Rows from block 5 of the encoder of a small masked image model, named by matrix and row number. Rows with one number within an expert belong to one neuron, the router's apart. Each number is 50 + 10 x the weight over its row's rms, rounded and kept within 0 to 99. All counts start at 0.
Before each expert's rows are labels from the 100 images, of 14848, where the router gives the expert most weight on average: "responds to" is what is common among them; "patch colour" is the nearest of a few named colours to the mean colour under the peak. Only what is clearly more common there than usual is listed. The data: made-up ball-and-stick molecule models. In brackets: how many of the 100.
# router: slot weights (encoder.blocks.5.mlp.router.weight, 16x256, trained with AdamW), inputs 0-255
# gate: expert gate (encoder.blocks.5.mlp.gate, 16x128x256), inputs 0-255
# up: expert up (encoder.blocks.5.mlp.up, 16x128x256), inputs 0-255
# down: expert down (encoder.blocks.5.mlp.down, 16x256x128, transposed), outputs 0-255

# expert 15
responds to: small balls on sticks (69)
patch colour: white (77)
router.15:56 64 49 56 54 60 42 45 65 46 68 37 67 52 52 42 33 38 55 63 43 50 39 28 49 45 43 55 55 62 57 53 41 41 29 61 31 48 51 53 46 64 67 43 56 69 42 45 45 40 65 43 50 40 58 66 41 52 70 39 35 54 70 45 60 40 42 42 56 46 58 43 51 71 87 37 56 50 63 42 29 42 34 47 47 46 42 51 39 42 52 45 47 53 49 64 39 64 40 40 42 41 51 42 63 56 30 47 61 66 48 68 59 48 55 66 37 49 49 47 49 57 47 37 60 46 55 31 37 56 52 36 49 63 63 41 50 49 64 56 44 59 46 45 42 65 58 28 41 44 58 58 54 40 52 48 59 42 50 75 52 43 40 29 44 40 55 57 48 44 70 65 44 44 40 48 29 41 59 58 58 44 42 48 68 46 49 35 51 41 41 52 49 58 52 47 48 59 59 54 57 46 30 63 53 55 57 64 55 45 47 53 48 48 55 63 44 44 51 60 45 51 40 46 42 51 47 41 58 42 76 37 58 53 61 48 45 56 48 44 60 66 45 40 57 51 37 57 53 37 48 35 41 49 51 59
gate.0:59 44 57 36 25 36 63 49 36 52 29 79 63 40 40 40 51 57 40 53 79 41 46 46 41 42 59 65 43 51 39 55 46 41 43 14 46 48 71 33 54 39 48 59 39 62 65 40 50 39 41 44 38 58 47 43 61 45 47 53 51 50 23 48 49 37 48 48 56 54 68 65 38 49 42 36 44 54 48 50 51 45 69 44 50 50 32 52 67 54 49 54 61 60 48 62 56 44 48 56 41 51 43 61 56 58 50 51 47 41 35 53 50 54 52 41 47 61 49 45 65 71 52 51 48 39 47 70 50 37 52 50 50 52 60 55 53 60 37 48 53 38 46 50 49 44 61 66 61 61 43 33 37 42 38 55 50 45 43 43 48 57 60 39 58 65 58 44 55 41 56 35 36 60 59 50 39 56 53 40 70 36 41 46 45 48 66 39 44 43 43 38 65 47 44 56 59 51 55 48 35 40 57 52 45 49 55 59 50 49 41 61 52 76 60 45 45 62 31 54 65 55 51 61 74 49 48 69 34 51 50 54 57 58 55 46 53 52 49 66 38 62 43 55 40 63 73 51 49 41 50 61 46 53 56 52
up.0:43 45 61 56 53 54 29 43 44 46 48 55 69 47 63 70 65 53 52 40 44 44 73 47 53 65 63 57 36 29 70 59 36 32 51 42 63 38 62 42 47 33 52 49 65 40 47 43 55 54 45 40 44 57 58 51 55 52 49 36 63 56 57 54 64 75 53 36 44 34 36 43 54 48 51 61 49 39 44 64 49 48 71 48 53 55 44 55 38 40 42 41 58 39 36 55 49 55 46 53 52 46 52 51 57 55 66 51 55 56 34 29 51 35 54 60 45 63 58 49 38 54 46 59 32 45 23 55 60 45 49 61 61 55 59 57 62 50 49 56 52 59 51 50 54 52 49 61 58 31 39 37 55 56 54 55 65 52 51 55 49 50 44 45 49 58 45 35 50 55 70 47 50 26 62 49 59 56 55 51 49 59 41 55 39 34 44 51 58 66 51 54 31 36 44 50 50 49 52 48 58 44 55 51 35 46 62 51 61 36 58 58 49 70 55 40 45 60 54 65 73 52 31 33 45 65 52 61 46 39 34 57 46 36 42 30 63 77 51 42 55 40 55 44 43 24 40 54 58 47 56 46 59 58 41 53
down.0:56 38 48 47 49 49 50 71 56 47 57 52 49 53 41 49 47 54 46 45 56 39 51 45 54 51 61 46 53 41 52 42 57 48 44 50 50 44 49 52 41 44 51 60 41 56 32 39 61 63 73 57 48 35 46 36 64 49 45 75 59 42 38 80 67 63 50 60 51 55 21 57 30 49 59 66 45 42 50 48 59 50 77 49 41 44 56 44 38 57 56 48 70 57 39 28 50 67 51 61 55 70 39 64 46 50 58 60 55 53 38 31 59 67 43 48 27 65 48 41 46 46 43 47 55 60 43 51 64 39 43 31 56 46 52 28 57 57 34 63 39 53 53 58 47 43 67 52 47 55 55 42 68 42 51 56 19 29 43 54 54 43 62 57 50 60 50 43 57 50 40 37 59 41 51 59 56 45 57 41 46 64 40 47 58 44 72 59 51 66 53 48 52 40 36 49 43 79 46 38 49 40 47 59 62 32 40 50 49 49 47 39 49 43 53 54 46 50 57 60 54 42 30 47 38 49 53 43 47 66 48 56 46 55 39 54 57 45 49 45 47 64 71 49 34 43 60 45 35 46 59 57 47 44 46 51

# expert 6
responds to: dark backdrop (95); balls: twelve (28); balls: eleven (27)
patch colour: brown (55)
router.6:60 54 54 43 47 48 36 43 56 56 44 43 49 58 35 25 48 30 54 39 54 38 60 43 40 71 60 34 55 45 64 60 45 39 28 53 50 62 56 23 44 37 61 51 58 47 49 47 48 57 63 49 61 57 43 52 43 44 34 41 45 70 64 51 58 41 49 46 45 59 58 62 76 50 46 44 39 49 56 47 52 35 48 25 50 43 54 35 54 31 55 47 46 70 46 53 41 48 63 52 65 50 53 43 49 54 33 37 41 64 50 44 47 46 40 58 45 41 48 46 45 38 55 43 42 44 53 51 49 61 59 67 35 62 49 71 57 49 41 71 43 37 46 52 39 61 58 48 53 29 55 43 41 46 30 52 54 48 56 48 34 62 50 54 37 68 58 57 62 30 55 49 33 43 66 48 51 42 63 71 47 50 46 42 51 56 51 36 63 54 52 59 50 55 50 51 75 68 51 57 62 45 57 61 50 54 63 64 55 60 33 56 38 53 48 48 51 31 51 33 70 38 50 57 43 52 55 43 41 51 56 38 54 70 35 59 57 65 51 47 58 41 47 63 53 62 53 68 66 45 54 45 50 48 51 63
gate.0:46 45 42 28 42 30 56 62 38 70 42 44 57 37 53 35 45 51 43 34 52 59 51 68 47 52 59 56 45 57 54 43 37 34 26 54 48 36 51 65 57 42 52 52 47 31 63 48 58 47 45 55 63 53 49 52 41 44 57 52 39 75 45 38 63 49 49 65 45 59 54 57 38 77 50 54 52 39 40 55 45 48 50 46 39 56 44 59 41 56 30 32 38 39 48 52 69 63 59 49 60 44 65 31 57 64 40 30 45 63 50 53 36 64 55 42 65 34 36 58 62 34 52 57 41 52 60 47 59 59 53 56 57 50 55 55 56 41 58 29 52 59 70 63 49 23 59 53 48 31 47 47 50 41 44 56 68 47 40 39 52 26 47 55 60 64 53 52 37 48 26 48 52 55 55 52 52 45 48 46 51 61 64 45 63 48 32 56 50 42 51 56 56 55 47 42 62 50 40 34 48 51 54 49 69 49 64 55 68 59 27 55 51 42 41 52 49 62 34 52 56 50 40 49 45 53 40 39 51 68 50 52 60 44 63 62 42 55 69 45 54 40 53 62 48 41 48 44 48 59 51 58 54 38 41 57
up.0:49 54 42 50 51 34 57 53 49 62 56 57 44 49 40 26 48 45 53 31 49 57 51 59 60 55 57 59 49 61 54 41 45 39 43 50 52 41 64 57 26 57 62 45 53 53 76 58 44 56 59 57 51 46 54 46 67 54 37 59 40 46 52 41 51 36 42 64 60 60 40 32 38 48 46 46 55 51 54 65 42 37 46 57 37 43 53 52 23 42 51 42 47 40 40 62 52 44 66 59 58 54 58 57 44 72 36 44 55 63 43 49 62 56 36 37 45 32 36 54 52 68 45 77 51 50 51 39 63 51 58 50 41 36 66 69 47 48 57 35 53 47 59 45 51 43 78 69 54 53 49 64 41 47 49 44 55 53 39 52 56 34 43 55 55 76 61 72 39 55 45 60 48 64 35 42 56 48 37 53 42 46 53 34 36 45 50 55 69 54 38 50 43 46 67 41 59 56 40 61 51 38 40 33 57 61 39 47 65 79 52 57 44 37 63 39 45 45 43 41 47 52 55 55 50 61 45 56 43 38 53 51 55 43 49 39 50 36 47 44 60 38 57 63 43 49 59 37 55 42 62 63 40 50 32 63
down.0:60 47 54 51 43 61 52 50 55 55 57 51 51 46 43 65 65 69 43 43 46 23 38 57 56 58 38 57 47 56 65 40 39 32 58 36 44 48 68 43 50 51 42 61 33 55 70 63 43 57 48 44 52 59 58 57 40 61 60 51 41 51 33 38 60 59 58 48 68 40 53 61 46 47 50 42 49 65 59 50 36 63 66 43 48 40 57 54 59 47 44 77 53 54 51 62 61 46 41 55 42 48 64 59 40 26 59 44 63 45 51 38 44 55 65 48 53 34 39 40 49 46 72 45 42 50 43 39 57 53 51 57 58 66 56 51 47 60 49 58 47 47 45 51 55 49 16 40 35 44 45 53 50 41 39 60 39 54 33 37 53 34 48 41 55 51 47 52 47 56 58 61 56 41 54 49 56 49 55 66 42 39 43 63 45 44 56 56 49 63 72 61 52 57 56 45 41 55 41 45 55 67 53 30 39 51 37 50 43 39 65 45 43 79 52 52 37 31 45 39 50 47 55 60 56 54 55 40 68 61 48 39 62 58 49 37 29 47 35 59 47 64 49 60 40 40 51 66 49 67 21 41 58 49 51 42

# expert 14
responds to: small balls on sticks (73); balls: eleven (37); balls: twelve (33)
patch colour: brown (53)
router.14:57 68 46 44 22 63 29 53 46 61 42 54 42 50 48 41 27 58 45 53 48 36 35 54 56 63 55 52 48 58 63 42 55 45 60 52 41 57 57 35 35 54 63 55 43 50 54 50 54 48 43 57 55 72 62 46 40 43 45 39 41 63 35 69 48 60 57 47 54 49 42 50 51 34 59 35 65 53 45 54 59 17 40 30 27 38 38 45 52 50 51 43 42 53 51 57 60 56 48 46 57 54 55 51 45 49 30 44 53 68 45 58 56 58 33 51 34 53 41 52 58 45 66 36 63 44 45 55 54 39 48 38 20 52 63 59 69 55 58 63 45 36 45 44 42 59 39 37 49 60 53 48 39 53 54 46 55 49 62 51 43 46 54 62 40 48 62 38 54 50 53 67 42 35 64 56 36 55 34 54 63 46 50 44 54 45 54 54 62 45 35 53 46 56 56 58 46 45 59 70 49 42 51 55 44 49 61 63 42 70 49 28 39 58 63 55 51 40 40 39 53 45 54 69 35 45 51 51 33 60 51 64 65 66 66 57 57 60 53 59 38 72 41 50 39 64 47 56 62 57 58 34 53 40 46 51
gate.0:34 45 50 61 40 34 53 63 43 41 54 42 57 38 46 51 49 66 68 58 56 59 57 33 51 48 60 45 63 57 42 51 48 51 42 41 49 51 39 47 46 48 45 34 21 63 45 68 49 60 64 54 47 64 44 37 57 49 74 46 50 63 51 43 68 58 46 74 76 47 65 62 41 53 69 30 40 55 57 47 39 51 41 47 41 54 36 53 59 69 30 64 62 62 38 44 52 40 40 54 49 54 31 51 46 33 41 53 62 37 55 56 53 46 71 48 51 44 53 49 48 40 51 64 42 48 67 36 56 44 55 62 51 56 39 31 48 49 37 42 49 56 44 50 65 31 50 37 63 48 60 67 47 52 64 50 50 54 54 43 56 47 48 56 47 56 46 52 73 60 58 32 43 49 48 53 56 24 57 62 36 49 41 48 52 49 49 48 42 49 56 63 53 42 63 34 60 52 58 52 55 40 58 80 58 65 46 53 60 52 46 44 56 34 36 60 51 53 35 41 43 60 54 36 58 50 31 37 59 54 46 62 38 39 41 41 43 47 40 42 40 36 63 41 56 41 62 48 61 47 50 57 43 48 40 50
up.0:52 53 63 43 49 80 47 42 56 52 49 55 39 66 48 39 57 40 50 48 34 43 52 65 39 34 46 52 47 35 57 47 63 36 61 39 36 51 60 69 42 58 51 51 69 43 46 40 48 27 35 44 54 49 59 47 38 61 41 54 45 54 45 51 49 50 61 43 27 65 39 46 41 47 44 66 59 47 36 47 63 39 64 46 49 41 48 54 51 55 53 30 44 42 71 56 46 55 37 33 37 46 70 62 42 59 55 42 59 57 38 47 49 54 32 62 47 54 54 41 44 45 45 38 49 38 30 45 50 51 57 38 57 37 63 56 54 56 66 59 56 55 68 51 36 54 62 42 38 43 42 25 69 61 34 40 57 43 56 68 68 46 50 42 49 60 53 50 31 54 38 57 56 41 50 49 45 67 43 38 55 57 64 49 57 57 47 48 54 60 29 45 49 48 51 58 45 54 59 45 66 61 45 28 48 50 51 48 42 50 56 49 45 63 44 57 48 51 70 52 67 40 61 57 42 46 76 74 36 48 62 39 66 62 42 44 42 45 52 56 58 62 43 59 41 60 43 49 45 52 47 43 55 47 49 70
down.0:34 46 41 62 68 49 36 60 60 51 42 62 59 51 47 42 58 46 38 52 54 42 47 47 61 59 58 66 49 38 64 42 43 47 43 52 69 49 56 49 40 51 41 53 35 45 53 51 53 48 69 40 64 42 46 44 54 12 49 52 55 42 53 56 19 47 51 40 70 42 45 47 59 55 71 52 47 53 63 68 35 60 36 58 35 65 41 56 46 47 63 54 72 35 41 56 52 56 55 52 59 52 56 47 53 42 49 50 49 33 49 61 43 53 55 42 48 64 52 52 43 65 47 59 48 46 46 52 58 36 58 54 54 55 40 39 16 49 61 38 48 50 37 46 59 49 61 61 38 61 51 52 56 58 63 54 52 49 43 57 42 45 56 58 62 63 53 60 32 48 41 48 56 61 57 55 33 47 38 55 59 48 65 53 38 27 37 56 36 56 65 53 68 37 42 46 48 49 44 55 43 53 47 60 62 44 49 61 54 31 41 47 45 42 50 47 55 50 55 48 52 60 50 60 55 46 30 28 41 64 38 31 50 57 73 67 56 45 50 41 56 34 44 60 54 45 63 63 42 38 47 58 60 45 48 24

# expert 9
responds to: dark backdrop (92); balls: eleven (26)
patch colour: black (75)
router.9:71 60 47 47 44 53 48 46 58 58 64 45 51 49 45 59 49 38 58 63 44 60 37 38 52 61 33 57 33 27 73 51 52 61 21 43 49 24 51 46 64 50 46 59 40 65 24 35 53 44 50 54 63 57 46 45 60 46 42 50 55 52 37 57 34 57 37 38 46 44 57 62 49 35 55 47 47 55 47 49 59 42 37 47 56 32 37 71 47 40 66 37 67 53 51 46 56 49 60 51 48 40 56 40 55 57 40 34 67 55 59 47 55 42 31 41 57 40 60 27 44 69 56 31 46 58 54 54 46 61 50 67 46 59 51 43 45 55 45 64 45 58 52 42 46 60 64 34 44 53 36 57 61 51 45 47 62 44 40 55 53 58 48 40 54 51 56 27 32 47 58 43 52 27 42 59 61 47 48 51 70 48 50 58 53 65 61 45 55 56 43 52 70 59 34 54 57 63 52 61 54 56 41 56 53 44 52 68 42 49 45 59 27 60 51 44 65 45 43 63 49 60 53 33 40 31 51 58 67 57 58 54 43 48 42 40 60 61 54 56 72 42 53 46 55 48 37 54 39 57 54 47 49 46 45 56
gate.1:58 48 47 55 43 55 63 35 58 63 30 49 51 58 40 54 60 40 62 47 41 60 47 60 50 55 59 62 50 45 50 57 52 60 46 46 42 48 47 51 60 57 50 56 44 44 52 61 59 37 30 56 57 38 30 41 49 31 45 43 44 36 47 57 33 57 33 72 67 49 47 25 43 54 41 56 36 61 53 38 36 45 41 30 52 58 45 64 45 42 53 55 50 56 41 49 41 73 39 49 47 52 61 47 46 47 49 50 52 53 28 52 48 77 33 31 39 60 41 53 50 57 41 31 47 57 47 58 66 55 51 57 46 49 57 43 69 41 49 47 48 52 28 36 44 51 40 47 49 75 39 75 55 69 45 59 43 51 36 55 42 57 48 49 50 54 37 59 48 48 51 23 60 52 40 48 66 47 48 50 53 60 68 67 56 53 64 65 38 47 48 36 44 50 65 56 61 53 56 57 62 72 53 45 51 64 35 44 37 66 54 69 47 56 54 49 35 44 45 64 55 49 71 52 60 65 30 57 50 46 41 52 52 49 41 47 60 40 57 44 44 49 41 45 59 67 51 54 45 63 37 63 59 54 45 55
up.1:57 55 47 57 55 53 62 36 49 66 32 55 49 54 44 48 61 35 61 51 41 55 40 64 46 46 59 59 46 39 43 53 57 51 41 37 37 49 52 50 62 60 50 54 45 52 66 58 67 33 38 52 50 37 33 56 47 33 47 44 40 40 48 55 41 59 30 77 63 63 53 34 40 51 49 50 33 53 53 48 39 45 48 38 45 52 44 55 40 52 41 59 48 60 38 52 43 73 40 44 47 60 50 46 39 48 58 53 43 52 25 56 55 74 32 30 34 52 41 56 57 55 29 40 47 61 31 66 54 56 39 61 55 47 53 43 68 47 53 54 50 55 33 42 50 50 40 49 48 68 47 72 52 68 47 52 40 48 30 61 43 50 38 52 50 55 33 65 47 43 52 21 62 56 41 55 69 45 60 37 61 57 57 70 50 47 63 62 42 56 53 38 47 53 54 53 56 55 61 63 68 61 50 42 48 54 34 54 41 69 52 73 46 50 51 61 40 37 45 58 57 44 71 56 51 53 34 58 54 48 45 58 40 35 49 51 65 44 63 46 45 47 35 44 55 62 55 55 46 65 40 60 51 60 38 53
down.1:59 61 57 50 54 50 52 48 39 58 33 55 49 46 49 55 42 47 44 43 64 56 62 61 54 51 44 40 55 45 61 45 48 40 32 57 63 42 54 48 61 41 56 65 49 54 45 53 57 43 40 50 29 48 70 76 71 53 50 58 49 59 61 29 64 46 46 40 50 58 42 62 55 43 37 46 57 42 35 55 54 43 29 54 66 64 64 44 59 52 31 54 29 55 30 51 41 40 45 50 45 71 60 54 24 58 55 48 52 55 69 60 52 45 38 61 54 54 46 57 46 50 73 32 46 45 48 50 29 46 43 52 43 53 36 43 23 56 41 58 64 35 67 44 49 60 44 44 70 48 49 57 55 47 53 48 64 44 43 70 54 60 58 52 34 68 36 57 52 48 29 46 59 54 59 53 40 50 60 45 58 51 54 44 51 50 46 52 51 40 63 50 42 47 42 51 37 52 44 44 55 40 61 38 63 39 49 57 71 44 48 55 63 33 46 72 55 66 52 44 33 46 46 45 36 36 47 36 59 38 48 64 31 50 47 66 53 57 55 37 54 49 51 42 43 34 68 33 45 48 61 52 60 54 51 53